config.yaml
norm: "rmsnorm"
fused_qkv: false
batch_size: 512
Rows from block 2, named by matrix and row number. Rows with one number belong to one neuron. Each number is 500 + 40 x the weight over its row's rms, rounded and kept within 0 to 999. All counts start at 0. Numbers have three digits each. After the name is the row's rms in percent of the matrix's.
# fc1: MLP up (model.blocks.2.mlp.fc1.weight, 1152x384), inputs 320-383
# fc2: MLP down (model.blocks.2.mlp.fc2.weight, 384x1152, transposed), outputs 320-383
fc1.632 095:497426469500475497540484452582463462461542469510497507519539565477470442550492509560476497632460449505489469449519510487500468471462427509417490482516542481526525528401505462514447493521486469
fc2.632 106:473453511454504541520500473457478483497440493507547498562481552508500417540473502496438538517494488509536583539498480555445542454493474470472489543531506498524577503485448562474444485555471502
fc1.633 089:522474521475483493478460504508504568390514522474535523490558480527371499510497438552456496546524499415497486478538530487474477503434463558423494507561448515482509506542517554511433494482569537
fc2.633 108:436444495451512480594529496477474498530523498529536488473578542499537505480460462600466486498494441485542487607555468590468491458491510541462518514475513420554528535392456504437600511469552471
fc1.634 099:468526533449423508492487469531494505458412459484522474525474442490469475443517500507531473453564485530475456509491533493438419455481457435468556528462416491466499502613459526471540493574530505
fc2.634 091:539496509458497439435541495457529497486545492467460425476493532558500447469517499527496495518452505532498469513565572554640498464508493507523486565483509474484448441552476485491482531463502492
fc1.635 105:529537555462515473441472451449545447485582557506434487548553469459533483518423512452520421444522485530524508485439526474509534557446560587463498438553516547609500480525480505515445460509449485
fc2.635 090:476589474481570475585503510452407503478418475396446520536499491445522534551567507446489464457484504467481408523441508478429539549462471543480457499486534463482451462540469476527510585543459522
fc1.636 119:525492515537563509491568450526487499526486467538464507513501477570491476442500491390466592467470460430560550475510487499518464508484478443557472435433483515404539435506473471559529494586489578
fc2.636 129:541458485490504502449519518435481453506534514534512479516500520446505491494476549570540538527519535488494488497522543508486468389540527481519509540571520487404503527501475471543417443539494529
fc1.637 096:497513497486491531536502489504525527452556470497523461495502546512542526572437557502465451409461497506475423422539483442394470449511466521418517503425525546483531470524492525482468484560467466
fc2.637 100:578569503498436546530495436413471453519584544497476518562459469506487448501470545496499514428471493485469557546556450540436507509505529470575528463458477448501527450531521516540477481501567436
fc1.638 093:521510508516497565537477532518477527604484519549519524572473515491477546441514480435457522604515543586498471485420485513482513518519478540540564432504434536535460461558505539416587547476498434
fc2.638 101:521523515495491512525503538559488526414559507480480485472493442470463535590463400447450540468595461607484484510488441495546472484500534444466421418536510464474532507520505468416455532496443478
fc1.639 094:562536531475563465474452495545445539491563472469467501443464442457502447482523557565599455492522512427468435511578447562501538570484529570453479502526555525501451555495524504533507546534477524
fc2.639 094:488492550436509434458563474478473539504457519472476470513502511523476479539499427535601511480445550479519508525477506469520489459498543550537499479458490486504393488414429530549441523401482487
fc1.640 093:558494522476533515478505469546514485511488616477518513517494498553418461431535513437480519492484504481510465515458477520443444424570488521504527541510491495533443465479474441497499416572428496
fc2.640 095:419473505448582460528522486484523529524519438548455491553513473531463499453533485515476396560527494601571451460493455517501583556451530503428400520473510509519514465498438526582534509496480542
fc1.641 098:486386492489483491497458487494520536469541500474474464481535527482482514507539453506475500520519501507437503536461530498472548512498583497521525617533488477504526485490446461505482469543511599
fc2.641 089:602415454482404534510562449529469492492495570440523553540511458508500507497483436514512480445497473482518506495516560530424530531490472514576474592438387529528525494528522502422463556473424529
fc1.642 101:433506551443576442561538477457537534424465518514507533551525537556469494474480481491478463490522494450512433475512548496447432499486480567539497510432532519547560571478436442487449496583515476
fc2.642 090:477520521503526493507420478488546493542607430558492528420458532520559518494520550530514487530458572508521506497481536456536549474494549543443564565533523515472500602447526480459455482523508489
fc1.643 095:444452478525505430512521494539487416479492487408471553485496521507511507489501523480501522586523477574486494487484484522540535434480455514500518507426448453494512538485496467537504555492446461
fc2.643 098:569480521566402458485534455508450511537550532546455503377463555430464518440480430503465509459491528478524565475490476504559486491516536488436541511484489543512528425402527451526494460513537517
fc1.644 102:504558585517505436562510415503432485484512483488530467514442542546534540460500472568465518455524516556479522538483565479515515580524523555473521552505538423527485465479522559456526571479497505
fc2.644 093:560459473463497493545518519489553447488466482477483501527472448493522520523519615491486435582474485529441471468509461507498589520517503573535504444475465501422422445513525579474543514498487514
fc1.645 097:491471472477462568475475458456534545481519476529533516477400453526592485504560461431503528444553557520545479554519535490530533508468472538533478530437487502523443523572520523509510482528530391
fc2.645 093:496505506507499421513554559526460501480515439447510511562462393516456450496509507558494540602499474547563496501521512500461460509486472511515516494476588479476512521464449535448519512438488441
fc1.646 103:444482466414502501519458479471502494541516533478507492519493456492421540509445496429517425480521514602551518515543560448491552450531536558429533494511508450479549488439515449513515492481539492
fc2.646 104:498528523523567501503517496486506508556538525490475513539530531423474499534517521499478567495567443507489501492493514501532589583534524518471525508503570524407490568503433452511544505514478502
fc1.647 099:398506486439542436478475551460537496515496499489492490470543479530498513537546551451586521543533490528452543535484507540505622553548502519479514408544477567482556535563520579411461495437539520
fc2.647 090:485513522490509455519549495478470515463551558423433374528494474516576582496423544522612539490517471451486432495461441498533447510495480528495563511524469474490445484481513525435455480510545479
fc1.648 100:467486504489554532514459541515461534499534559466534442500546518552538541512465501510475469505515445450485537447530436479488529490486384500456468647480485512518484539526498521438459493595573463
fc2.648 094:568506435517447529529511466518511528552510529424509538470483529496509470505493555599454478456546513483592537528472485497511468523508468550475528479519505552540460470503466531552537463458461475
fc1.649 097:528453526570466445559519558468580502462498556516495493517485451516458439447484491486510484471537445463498525511517516493454473462529514455505498488565513492439520515553470446428510432482516520
fc2.649 090:475530527461572445493450411515519462488541494508468488481493518543609525499480511465521490481499517480528533562532432538463460441477539489547510457514527490499581557469492488477470520433471463
fc1.650 108:450499548484509526489580487509498476550510443505492486520584511519512461486508450447469561472528503471497495475491524477522441512536544533486468493442560428451456456489457512442527469538526547
fc2.650 107:547461566533529487521539514482484500546480461481530488478434470507534562495514510528495421511520487446486512478447441478487442450530550464411567424542467580508534494499504485523509519407466478
fc1.651 102:532495504480436501457529542469583366560463528444465589473496515604550515488526455495466475482513487487519485492575486494552476447416564441540427508507561546540521490436540495501586436495440470
fc2.651 109:516510436487536504515527465560556515485476500489557441473494521646516495477485512456430503533531489541486497477480486543477534490490526459523623486470493507465500530538488514519566507485488505
fc1.652 102:546527534473465483496509437484538531537545500555512507574497482498571572464513478511494437584459493507539443446531596504516543510447511446491492469512495480445496502421507488510427510536501462
fc2.652 093:428524518538423480493482593524435507490486550606537519436517508484485508479459458505516467510486492398535448493525519498573458483476449419532433492518471491482476512516515425525454545467539514
fc1.653 096:566504552455503459496526482502558449504486456567560566527502487497540471495448452488522451473543537468458552521545514450564533495503507492498456520473444493443479510555486438487521464482459509
fc2.653 088:429477553522492511505525544448513545545509557550525504448539445465475520501475460470478507511470479526584487510514524497461535505536511482568497426495555524481515537515500499534507539482439439
fc1.654 099:542465482451509501519473468506505507480458490520530519586537522532481497534507424478472506536533491466470398570505503506469533488538500534481475445553476573492499494392470503568508502461545497
fc2.654 090:564494503517513422457501498511435497519498487459519496548523518479496427503497492474451503463449480503522491463544573506458482539552491552558522486518514501509529506467460489380489525432536504
fc1.655 101:524541483478521525478498499473503530543525453615504514541496514448547578472501469488521479491463494534501500500433522473407525440508508483470551537523491502621529507453513512505517507461541546
fc2.655 104:494493424469459491437454479464499560520500478529574488472501482437542439470507488506501494483538495526503496497521477459442438591506526497555497541424532509421548560482545460510523501457494532
fc1.656 092:501525469528493504514474475437499485493549518490459465500510504560460566497575539473507469474497494489524473503481467472480490377512515518544539470431453545529531508492493485586518490486465483
fc2.656 108:519485507509507463449550457497513471506461480505470531491474498578507472514518561508490398508456537453517512514515565489479555566514522495465523487462583537537552526460494439529490443504467523
fc1.657 093:440532501486537608509458505496501565460541510554579591549547489578486517497444562545486519454525481516494532514493518502521480509375521549510539516510445542475423565458539367544484510451528476
fc2.657 088:567573538407471485495501491451505445487562515520462561523536459477480554453476461516464505512518509470483491516492469466502489551576490464484475493477501460510483503522510458446542524535466431
fc1.658 097:445510463500444486450517535486509468493478511480500513450492525479514477495454492516477520448565538493569624482503487507455519598505557478459480505509503465514503506521508528436483481511521558
fc2.658 100:465451496566483511503474448515492569541556537527511423499475480451445437512444490586460504516557508406494510475456544468497473458461458544463536437465485499479448497498523480527463548458478486
fc1.659 093:475559596522511534532477498493507490414483524483552492611480465475503479544507553523483502528526508437489450562522456474520492485533503480605498527477571462417520506510465484413497605490445459
fc2.659 096:459484451460470510495525472534553461499574448431583493485554478452558507497457467469518493501443454520488571425511501511495493499496533487509510574512521506491528473461505462539535488464470487
fc1.660 094:479452518520458537504497484550460516543537499526485498472505644515464464543453485543457484530494487543449565517494443455541515499542445344426432563442531561499469524518449588465486509624526542
fc2.660 112:550559551519516600481506460421548593458523512451424483510503584500570457503425443525473477577527552517488513468566448463588530529478474404492462470545562504503481511522395495512451463444424485
fc1.661 098:511423548518431563471428558546446598496440508517529525515509480554540508567472536554450461510496450526471459496489544553498563494493578477476486494433472488466456502586414569461498574456490480
fc2.661 092:502568438483513520474518474465463559471466506434572536491492534487400489530467565531494570520457494510533521519536520473483546521466508488504507513508545493480577471462475468445523462525494604
fc1.662 102:553522485442461481509502535448534544515499516482472500442445494531495503504472517514548505471503408551464413472447475542468505530524504492480514394534538466577579522508509481447540451543546526
fc2.662 088:514433576464491565531543508462509459439510563551424482469492504483547519483414512441439521467549484472472522456478518583481527495501519482468392508511508548534469493544546508485503511413475512
fc1.663 101:536540448525489504487474496429557511578538505515573506511485493510574487488487502472493549444524457528467479471487587535502544467595525521423543452481556457490496514498484429521505536544525515
fc2.663 091:509505476467530405419513535563440502446523487520528460469549543532495473506524550467465472451542513479429493536512461558532448526509565430423488471517545506489471434508605490457464533471470513
fc1.664 096:499552505468479469431481459515570518462528496506496399444420460480551450493486518467458499425487511499487538589510496528534504497495409483554511569475532530522542514455495492529524503454544518
fc2.664 092:539526472466565450615512529465557471474482488466501506494482466560540439553482474480461480478497496455576561458507517477470492459485523490540514479507527528572490475513487462420485497529488471
fc1.665 093:491573548492500517464515510525503479493553604556397522500453466518522517544463466555486500548425460520397455474472415447493459496467465499524541451607525439468498528430524438607549478511502480
fc2.665 094:508521481463512451597493398517481495521529514530522425525467501463545522555550528543467464467505538493512473549520468452538564493506528544522462488480458441542515506452521506541542495563478508
fc1.666 096:424441468480492438526489548472489557518492451544559512539497456529513482503447429599505456537471476549467530444461552410457486463429477541477531510467513481502550524475588527517494482581573519
fc2.666 090:500526471428490429427511464485427546457522419462470524500478501486564436487573479496480458549422407486472439531482497560446548484574499522479505565490558463521498484554499482555444438457559402
fc1.667 092:477540475502517474455459479527578502497447465467459467491446476543476484491500507558496557562466449556504463498475462486531511472493502542490524429520525496497485541550491479584426473469491553
fc2.667 096:454495475462456501506502520414514521488533528496599493548529495556435508440462527499466538503560496437490514462486499484526523436465477485431531505510539589480477557451461522526475436496552532
fc1.668 095:507499550528555531419554575531537458464456511559565513520534445531580539506469448481523468439538471517472522530472474479452443501518509427478476456488506497438495488438496461434524492539469464
fc2.668 109:604530473579450508575491449552509522575528469484546480508529455505492465478529440483516494478537465488522466422483476466484475507430502480497480496421468533512459516542560466482449559449480484
fc1.669 100:433500547470480521489510502513525581475453525484486501502567539513547534534417456507588506499429507481458508527466492459522546532539497517508525527504394509497474543579538430506521520541453486
fc2.669 103:494465562526539530527466552476438512576480500485551505504485521482455477497486434496560582507541513475483535566542509486536488500511489531517438523446541605504510414539471475502529496486510514
fc1.670 099:455450486494469488547517516487483574514463510490469537578526505585480524438396493510465546541526539532433538512588519486521437498511510501423462473564525472597456533523487545436588406545524464
fc2.670 096:517398524577567519560522580504488477558444502449508541489431544459479494493544436564457529503497471451464479507488524507458566501509455505524447483509539561428495573480499534464436539465463513
fc1.671 089:499512478491514526473499498494523520578506508460504483489605480516573504535415517487465462536425445510547365522542443464444537519461504484530534478512489455529486499427441461559508567513578529
fc2.671 104:525477447476514409526458525553521448527566518513456479455537452511461531472521551497548497594540473503525524457504482572592537558508465513535473434493474504472467483570529469583515518470473494
fc1.672 100:492488533524472521468446418491499537546423496437472496495493532493517500507494506556480560519483518439558491544538545547498506549511502482541478463505543577436462578547487548493517533575537445
fc2.672 096:497573473507539493480403498565486582518563508442528504459551487515476544523462529473494532484499519485525413542515520463571556480506455447490449552550549562574497488487497517542551470488551523
fc1.673 094:497477487509534537461506494465504501482463506558533488448529562422490499484487453449465502538529429489487460481433455502435410476483460462481529419529550528495546520465482466475536432468492654
fc2.673 098:444549462513589493543497518508471468557586480508521501502442557436504422439523476534493480486556498570490491479541520459478605503531486563435522415548458457452525493440446498513487481447625483
fc1.674 102:477482507447506545480456404435509492427524561436513473515553478505518537515534525563529575499533480549521416548474491579532496519459468485441513500539595539512511519472449474527493502490472510
fc2.674 104:529493561520511503481511480491456476509530537481508489446506429579554464553502474518536469517499489564534535527491531470533449491533494496475496499490557458536467564446486478487462471450531484
fc1.675 110:487529427453464569552488524439528445525572509459524462496477510419503562463533555558520555389461451473487524474496505535478474545551504463507527416499473435449514485541516457576501538419544483
fc2.675 121:549447553470487544493489556511570497523473523526489514512575509484555545507510473458498564611503425603473459367488544537558473464486481517499482488466571503583540508515440428506497569553477545
fc1.676 099:488613484445458546613492513478496568480541459474458461564474450516518507492480503506546487576601523509512485429485535523526537416529383519526577575484520518440465462488457483444484531535526520
fc2.676 092:576497532556485523514489415522541504511502480528461491496491529434535548476476550608539545509514531506503467511466479500453454562451471518506540545481514476439477573568527524578476538524471517
fc1.677 108:525475478459486540496523510501489467580408470545458484534462511547485525500483510439459501477508570456477511453526438450481425473489470466491436499538549491523456466542495540502482539466558484
fc2.677 092:481543463506481478451520545464484522554539457395596489540495504377509498432538487504493518577455545451577455533468509536479500491541466518432451550527522537432531460551506526496508474520495462
fc1.678 097:487511455551528463499471482496501457522556512468490513516509531534451477533504476516474544519503519516545536454447577559521420481531559589470529518472428508423544548466521396555470541517528493
fc2.678 101:486485505553420554457468579560499513469486492472524471499525525490601562486447498573486459512479488562484503463501497529516492455500526497473488538494536492493523448457545494500466539455449474
fc1.679 095:507614533507549481533508532497546549499549503532451484546527567511519479513652490508507469570471498472553499586500520512472460515496438524486503512512470547451500492508537515533563478528544477
fc2.679 091:558510522480508556509491441540459543441515516535530566519494488513551521549490479459485469546537448525474543551528565576512527474500490529495483447507568511494438549547506543553504572518504452
fc1.680 100:500588497498547488447440531510576473476463450465568490465542477552457491529506499510474501481507481505522490463495511512474511512547568533487593494471487551460450520433468540510514509482472468
fc2.680 101:585421541501531514469562433429397515493559393488516513459455532541561469454416552531492537496459500456505510437598451491433503510553435560479460519518431548492552493527502551513531478490515517
fc1.681 101:571529441467447545530470551458483495481492488477475554473525483522528528513523550553518455519528498554491473470436453517456522521520488471510530467503507536478533475522482542475545553514409525
fc2.681 102:493498465507473498467479506449475575572484541411452357472526508535522464548469511489548459524543542472534594525528448465477507451531492450503504494511500504520505482460527513502515496536451492
fc1.682 098:534498504474516456493453507488465545528532461544455498472473509530530477457467501544495559471532563475497494547512455511441535550431532548496558476450502462510435471545485463539498552486573475
fc2.682 087:452447453529523526509542469523625441479537529511466512442571553490519506444455509480532464473463550516507482532520501527458469540508539507481445499506547532518482516415491535432436430482462536
fc1.683 097:497526466499570528506552550467451462521467522418552522479536556512494565467479474465460437453447504435478528512430548539507570445471495543517548457456507416518543495449488523505575485486498511
fc2.683 095:532492549559460476469536492519487489531519479595479442601520547520551504506467462527467424500498573515467482438457526486436416528530433550463598467545541489396576539501460524445519547524453501
fc1.684 099:541547517490518517555495508473424490551538498476507433559508523540500511493452541425502427491554479507448555528449532478494449488494529429473494516525485520521510528542536487438506488520474543
fc2.684 099:420472508519475487493489500518458484470482560496481580461497457628484480512530468535556448560571467490437488505524508498506519506533429482483574497520469460491473557530535543500491497494491530
fc1.685 094:451410497493547606475477430601409471415523439468484528471498476506489469504472499490515589459491490507507405534538538491512464464528452478442506453450505464524478439443512489543512503549514443
fc2.685 094:505522457497543538524549482547504465522487461555455495544445546515492474475584506477532478526580511508457462459488485494418523427501480537585544518484431422470537457439462482459565483469554477
fc1.686 093:483539489530553451489559513475565553574486509484572504532484529543463360503475522519512523407482489575473450494391490449464457517452424532477491499433517486494498519500558504616505454470522544
fc2.686 095:545424498462540428527536426504457547385445536540487467484509519501484441535471449517552487517430528538499532503488535578446507481536573565544513546471490485529471484521514461464560498540497524
fc1.687 092:450564527548474404500510504471532519510517477479525519448500494471607542503491546475571401480486514466456522456468467474493524518485385555504501497393515531527528552467442541557591493524547548
fc2.687 092:566477487515532496537500496542488421448455505529484502542423509558493466507553455512515497511467433493445569449488461461463569465526452509655475608485519534462487530492553473509509489465511513
fc1.688 101:497618446496442431558456516578532461529455488514504422500517461540483518484488517545541455492478549548509492529492509519521521521487493426461498479440598427480529509415539502477491514496523440
fc2.688 095:571514453475532494508514482540496494491556493465462484486499514569514516552497576512543510498467448460516529490452442485492502506483467428448560494501530504422477499558501496510542534481518479
fc1.689 091:426489506518426533554499501486454457525507523478444505491396526552541507511540520428454554525477549572481487485460456524565570493465476428546487534488494451523515475555541482436458556533562512
fc2.689 097:567490429558519517542485545499575502478483516523506556570504540527487505522552537439478515628446413505530508512427519438529414549538522477565528534499532456499487495563486467472543473543563455
fc1.690 114:535438436512469498443422470469510424506517488454527520497496478442511391476491478560558468540500500455472533536508510445514554497511517459470457543527571525533541489511512526493499548550398563
fc2.690 141:483463554515470532494459537513487562539555445485527501495458551540487513406506623468502562491466471550574531491473521476540527432499395522508526441451463538548541568516464478504473455434423496
fc1.691 113:540483501468460515508562505507524645485493571502503577475478558471557490514497496457498531516500514506489494501512491475543514537480487469559491480477516478560521536526462461498499486498528517
fc2.691 126:458497523540508502486480495506513486457530462528483410481483513485498512500440543503533527497414460521483484507491523504505544496500477476477547517467487506424505422487473525482513482438491516
fc1.692 089:459488459526418470445391536500537555503510459475513519533414415502483406473507600464497550516486531519547483495446458525459506470476490523554484501531495548508550509573537570480526499486508543
fc2.692 102:527504608528569435493492494433420531531523522461466532471390495513535455574426541518538536488448412473535512469544483590573479499535470483498573482439617586463487462429457528525518557488495490
fc1.693 102:541462495487546427499480413465451514559469561482498530502526573535491519472574491506555495536518477487522520507487519553480466500457579479514504463437573520644515543514517428549511472509547510
fc2.693 105:564512554520488548454501522529517508593501505494481478453550450505478470462531495500465569490446513445530488511530476575526572481467484564491596613528462548531526525511433537520507501438500510
fc1.694 091:506493593516568516475578517517475546487452460591550507512529523491454473512554499515483520467491512497411450536584502536546475533494479508504479473570488458490495519500455518542526423455577477
fc2.694 102:510485454449517473555460466508514487494552484477466446474486526496592435466531459418465474488518508531468474517466491493519493513483550464515493494533489449501418404457494487455506531485516421
fc1.695 097:552514506556497529492467529501501541516530449576447521473565491527470498506521499474567531465526533527549426454511532459527546496550451547492501428542433527581532550471470477467465487471524512
fc2.695 102:451496527579474526483487488576511531485574546580473496507498527633519531450522500468617506461552629528507511484508514550475542594472472477519504484458499507431526509530473520454553477437469474
fc1.696 097:487489517520453506450509477490509473487440519482574549549484468583413551553554519455477484485415475523522502537584557514482460473505498521575513533534547452484455506472506485473432556477526513
fc2.696 090:567507544480449499498498515478525535532483525523539459456526509516477537457443534482518469513441494490529416511500524531469485502473471486578501548476495596423509469465511534541465463514492528
fc1.697 099:508482460513587567446495588446535495534483494524562553529522499514569488499513481494505504422468465524481453474488530558466447484505459478447490518520562502520422466434498488486485451457579501
fc2.697 091:521439462485519504502501523515538502511583537529542444491440510518516462483522600477449489474502451430488549573514502454488487462528555382462511549472554514452446430551530439527462454439476511
fc1.698 095:464521459524436462480489533587564465441483486509466533440449482518505487518475548510422517480504521502505506556446434515447397466532425475487486488460454492488558504483524517521461526445516446
fc2.698 102:508570536425561511517504526565561543543417530503472432525452518540465500464448540469453516506492456494526562536540522498570474508538479462480521560451473493560564473495495483503551490495459443
fc1.699 089:427483443523456566488498470456613451487461500457456500449547513500470404506530457504491490504558460524452510498515529440529454571486541449522553493557513567488542486582512525513494501529550534
fc2.699 110:530533502510492451426576499525499449456489454500494500569453453454531432554526629576518510498453488490453498466540481528489530513485503548508506487403490511540494504461498468520496500540490530
fc1.700 101:439489522483442460478493533469450465444486495505452526487497483475461439475517508550456503553460516524564568548449494453499545467453549514441466502466496539524485554489496484471530494461471472
fc2.700 099:441539620517435518469501476489498512513502515487484532500507536542531494481471493467499522535502516481503484443521533521445521546474459558429477494528503519462487361534516564492538455557502461
fc1.701 101:516467486515526556457418503511558482495458527487474492504430556567493536450445479504507531490476531483463516491441481487551538507456540461482513499441487408521551517606502572465489443563549482
fc2.701 087:522522527500577508476398515441511509495485564596532507547408545490543484484516485502526477496498407444456512420547555503555493474556501492437476507566521523477492435539491452482507466518491527
fc1.702 103:447549477528428479449485485514577465502453460547447520499605554499479453526516557540453488482517503544425504486573453489532514466452535462480525500513515487504430497446487516422513490498505467
fc2.702 099:530541553495471540534457451434498516457542540557502492483624542519447483433468596522508488471544578474399470576577509529504539502483504447501506531487526479496480564471405475521521490492484497
fc1.703 113:501530542487560507472505504450565562552477487516529509450549470461601434506472510509478466563401591501505549517443505459515522478495571478460610481469527523563525507453495568502518447520526506
fc2.703 108:549455444466538485484476467562491490543497571496454516538478510492536556519528509445502570481500543442536501533518529515465508480506446524514487525503511489486510456461542459541459472471462419
fc1.704 101:533470506546512453559521565508525506570479488461536483463489527465457555531506514475462532462566398403452435453547533495474461461460475468472475515499460473499493475423513510476473436593538517
fc2.704 091:483500573541544538513493507548511496516499473594517448500482424476504474426485514477503535505532540537487483451411515467491484528381481532513521500528422475502486473456474520454533403594486564
fc1.705 098:506442516515506530525473517457521540528557521471432489478528468520413510519544403555548526528559534503533542508479496533510501474494484550476485524571486549451514506470539509527563477562501508
fc2.705 090:503488558543464490552476485492504521495556443495499476535483488495496502516464432572458515453447551484472510511500484514440448542457512497484505501532533493516471389445500508424429500487477546
fc1.706 100:493531522476449498557558419516578484492549476480509535498494504564532532506489494465617522592459542562534507419459494452561492468445522468495456462512540483509526512553525563494476548543535518
fc2.706 100:538396511511534504534533515502476490556514473450542490399515469570525529454458487499582592479513458487449474451558558555509523548481520485534536481538508466409483454507468475506497480500523503
fc1.707 094:422534549546429500464454537498492517523458478473434467526578492532517461471484538449535466458479467509489498522552493472469473464536467465501511509462527527455552506555478473472521480542424519
fc2.707 090:510529566500512527531496516478562502519547453510443430514492552478538571501467462467504443469521481510503538457471459502533545470473495554465504538552492495550498486501466527495424468481498494
fc1.708 096:568609484443485486533497477508539529485453557507530494485525538492539549533407489535455476494464581519499518505494487497548510523591455518457460523481505500565479494456440520450570539510520476
fc2.708 096:494496534519413510563515499445499549435476517476450509489553576497506498459496491528469402481539495529474473472503548522454473457429515447420532476470462546422514461447524482513564442470507464
fc1.709 103:505458542547474540397533425484388538542443550504455529569513550486565566530467499435494542439482575472559473500520466497606454508513508488518469490472511495541486461577543505520496501513512483
fc2.709 100:511523552512537543486504492456519464483515536411485530577505440459505446457506582547546542561462515471471525454526488511468437501485461527539525522490399511497496483509449542573454470513522507
fc1.710 100:469528601489474496535520478516538489515532479558442461575492460517514445415505501490483518526499521469524512566468470444512501473530495474521476563531491503515493497483498492455460559455545588
fc2.710 089:453507520483516480463509463516492598520542504533563505512495423526503501543458491425444563480489518412500473439427513492611474501498572423468543616465504529447519446534458480465504526547496440
fc1.711 120:413506516485491498492435558579490527520570498533509495525534497486459476495504495478466489475461478590504536500505517468491522550519504512500454533526498508561529508562512509448501517495516478
fc2.711 127:443471507454492476534524567429469495412467529499481395497494505526537539401532555511563475462534558473454497511524545484545513489479511494458529489527500498473532441493511520533491510512455492
fc1.712 095:499513411429481584496502479487514500496599410482496495478529535497500504529472563537517427485462499437546447594498540531510473578490451464495537596492475482533406469460492479523475479548545440
fc2.712 089:487428428476467536438445489481505449509518496501528457492446481509532520501574515541477498464494485566528480488564515474521480485394572545463485506535485464482495416557490422584543473522488538
fc1.713 102:563532488510485479485518510590483581424505495474464522453539458541492490489477518519463429427525508507459487422487507555519444557512452557531474463486486480519506531516525520469530540504471408
fc2.713 102:442528544523475520475496469473516455508526493519489516531521545494506464467541463465583527461506509470493444477546547486553515508486535513506466471506445538520507539478438546516502448414504510
fc1.714 090:520505445497465581512522494530442593536508447524602495499589488521543531469441530501495450428568428598461516499460508494513501514550434559492484521489536504457486506464464540474493516478403597
fc2.714 102:496526460479474526425451454546425548441483474529447504537585460449500523510579485489510509394479481509557532522503509538558491495479492565521539520548475475556531477522574496501463406439515480
fc1.715 097:470481496490492479529512485482483480498485507496433493530461519421524508459495554556519441506521466480416538444519464560563522499555447514507510466506486446590481554462534544472537536490480521
fc2.715 090:433452465502467447497493503568531478531473494570462479485446498489554495500526483553454440547533576483530557434568534482542462483471532506527502510515494490479502517439464483473537501427517549
fc1.716 111:516485452490487427465489507422497363463547464530497497538459550477426509480486484506474430501560527496489539496513532495479520510451510495506491565563428531504518530473526487450494572508525531
fc2.716 122:452537440464495538487498527464495445446480498476562522501553497625481518469540586468466464529428506467528502524508499561546536518456502434514514527432510487572563497499494515508497524477554461
fc1.717 097:491498447521554483470546555426472577478488513528544498520520508499495507490547509540544514544463566512549478469433522443488529506585449550472521576471528538491471478517470468503540529524540427
fc2.717 094:540473512522499471572530439444525475547474447535539486465430476528524438497457503438574436504453460543486461524585555475457495494608573518545515538519479537475468485420494498555546508514457489
fc1.718 101:502398511496568449491510446476415492481460485586404480488427519502538512468439482528480510545502520476514420528487434524471535494540527579542433517536508451530484503518522539390489598501506465
fc2.718 098:566503482529503433461506474480514522537542397479515497510517542445532473534458507468530535474474517429486543521476595447520465506429506570445454559535526442468474451498493515539517444510448441
fc1.719 097:462417465518411532506595453507484509530522495473439482581491491512531497579456532401468507438528538510486465488545508517480511513545529456496520373500444506493550514467497480551498547554474485
fc2.719 099:518428524483502476530550481467560510498552553501541509390459614535468547559470506443499483532471475565462510537517488451525477576407534507558513440553455483455557493485564457482527512472518474
fc1.720 100:503466451515437531430500492469503561423514498499544514504585545499486538427486440456506548490488528531525535646540416522513518470524524524565463505531455531484476488454512495542469533503504450
fc2.720 087:488518402533565494508515482562493513486476512403622562454559544485496448512478544542460514461493452484434499471623530470480410534498525482459552490540532510539454446452566506477508483486536565
fc1.721 089:470458525503483541506421511492522463517469449522417480575519455442500462447441462549491516522594521520431512521465487490483467546512494514528476502456467521468542467545504499560548503533485519
fc2.721 094:534524523563526437473459599520463483498431490548636488501508483450606502508545496493505511529442515526543460525556467460465510515520504558545503450508525395468523473503532548535484551482405512
fc1.722 097:497407524527519502506524478459474560501597494499528504489506504453554593502498458494501521432454538508476444496472490468528424496507491495447601519501501451450435472468537508509450555482472493
fc2.722 095:417416523531476550569504479463517468532489551535509475476439515491490532502559449553462454500501488524567496485488591483531507453508479541489457560490481513501535547552460487486483485469526521
fc1.723 131:522564475537460492512520450489499423428500616545511441490450468430457516436464526568463572455491538439520529524500494499563526508560547523548516525498501519552468479472528535509482461513463526
fc2.723 139:527571538467513505496520527511529507435517480545627530493524467524549501490550479497571468530491510514436477506513525478454498508457457491461460502505448505442459496461485461510499493530548503
fc1.724 098:463475442546454500549466508491531513530442522495466514477513484509595516532458512485489533507561482524491522519427524542494512458485540538506500497509572449484436534494451516485506530458541365
fc2.724 092:490502546487487468530523573571488468511542513477516486432533533597557443455526478448503507540482468514483518496505525475505415513458528483583546385542528481560481441521491486425523566504480476
fc1.725 093:478452517536453508482466523535514507531445566504492511465509493519586464577571454495453471447455492512574492507526508494535443514486504477499478481532503479573500555435517437538521596522433534
fc2.725 089:440516508502438503467507509501479432530502569431531451456426499472512500510519565521518429479473453495479602414504487517498502476473509550587452447454504511441447482517535569473582588501520575
fc1.726 099:494479413476480504462399539502466504479510450482466543481535479456488508508576502431475502492545568490521509411528518580478496465456486494521498498478491474517468476483431474492529505465514484
fc2.726 093:502504438503510565470451483485472462490459504534518434570502373505476520538502514462467480470525568493494480450535540428492462477486594482534520448511543512560488426478480458529565442528436559
fc1.727 096:598477388495461491506434504505531484527487488456510471488505492471593504502472506493467495514516408514537518533530524502573544525489506509460563520597548447502547507514501520448504497429502512
fc2.727 094:538480497483485463511481478522563541538504463517402558487535474471525581495493504523515533450496541454535496466494496526560503482510518511471488509516486494478526434515496526439452472577503489
fc1.728 104:450520475512460531485568558448494457451496536466523510451505516487543518558462530517501554447535467489502533502489518565562540522552428467492459519440505529463445508542552423444515474512480522
fc2.728 095:512507489466521509499429517492545504431492524499472578505520502444517461565548535479479456506454548537538478558496443547482497498523429512491427583500503503469479484495525528440514454504464472
fc1.729 100:542570485530451505455467439482520512484562476452499488475501446554458565506514540512472430535564489522482534499478472506546479490486457481509524523463455474493580518585476533443560508521497482
fc2.729 087:457445523478526489485494468505465502584457514509523570514454560524472396567494517453504404455499629506520499534434478490451474507554497452573483522436498529470547594479471478483464489522546503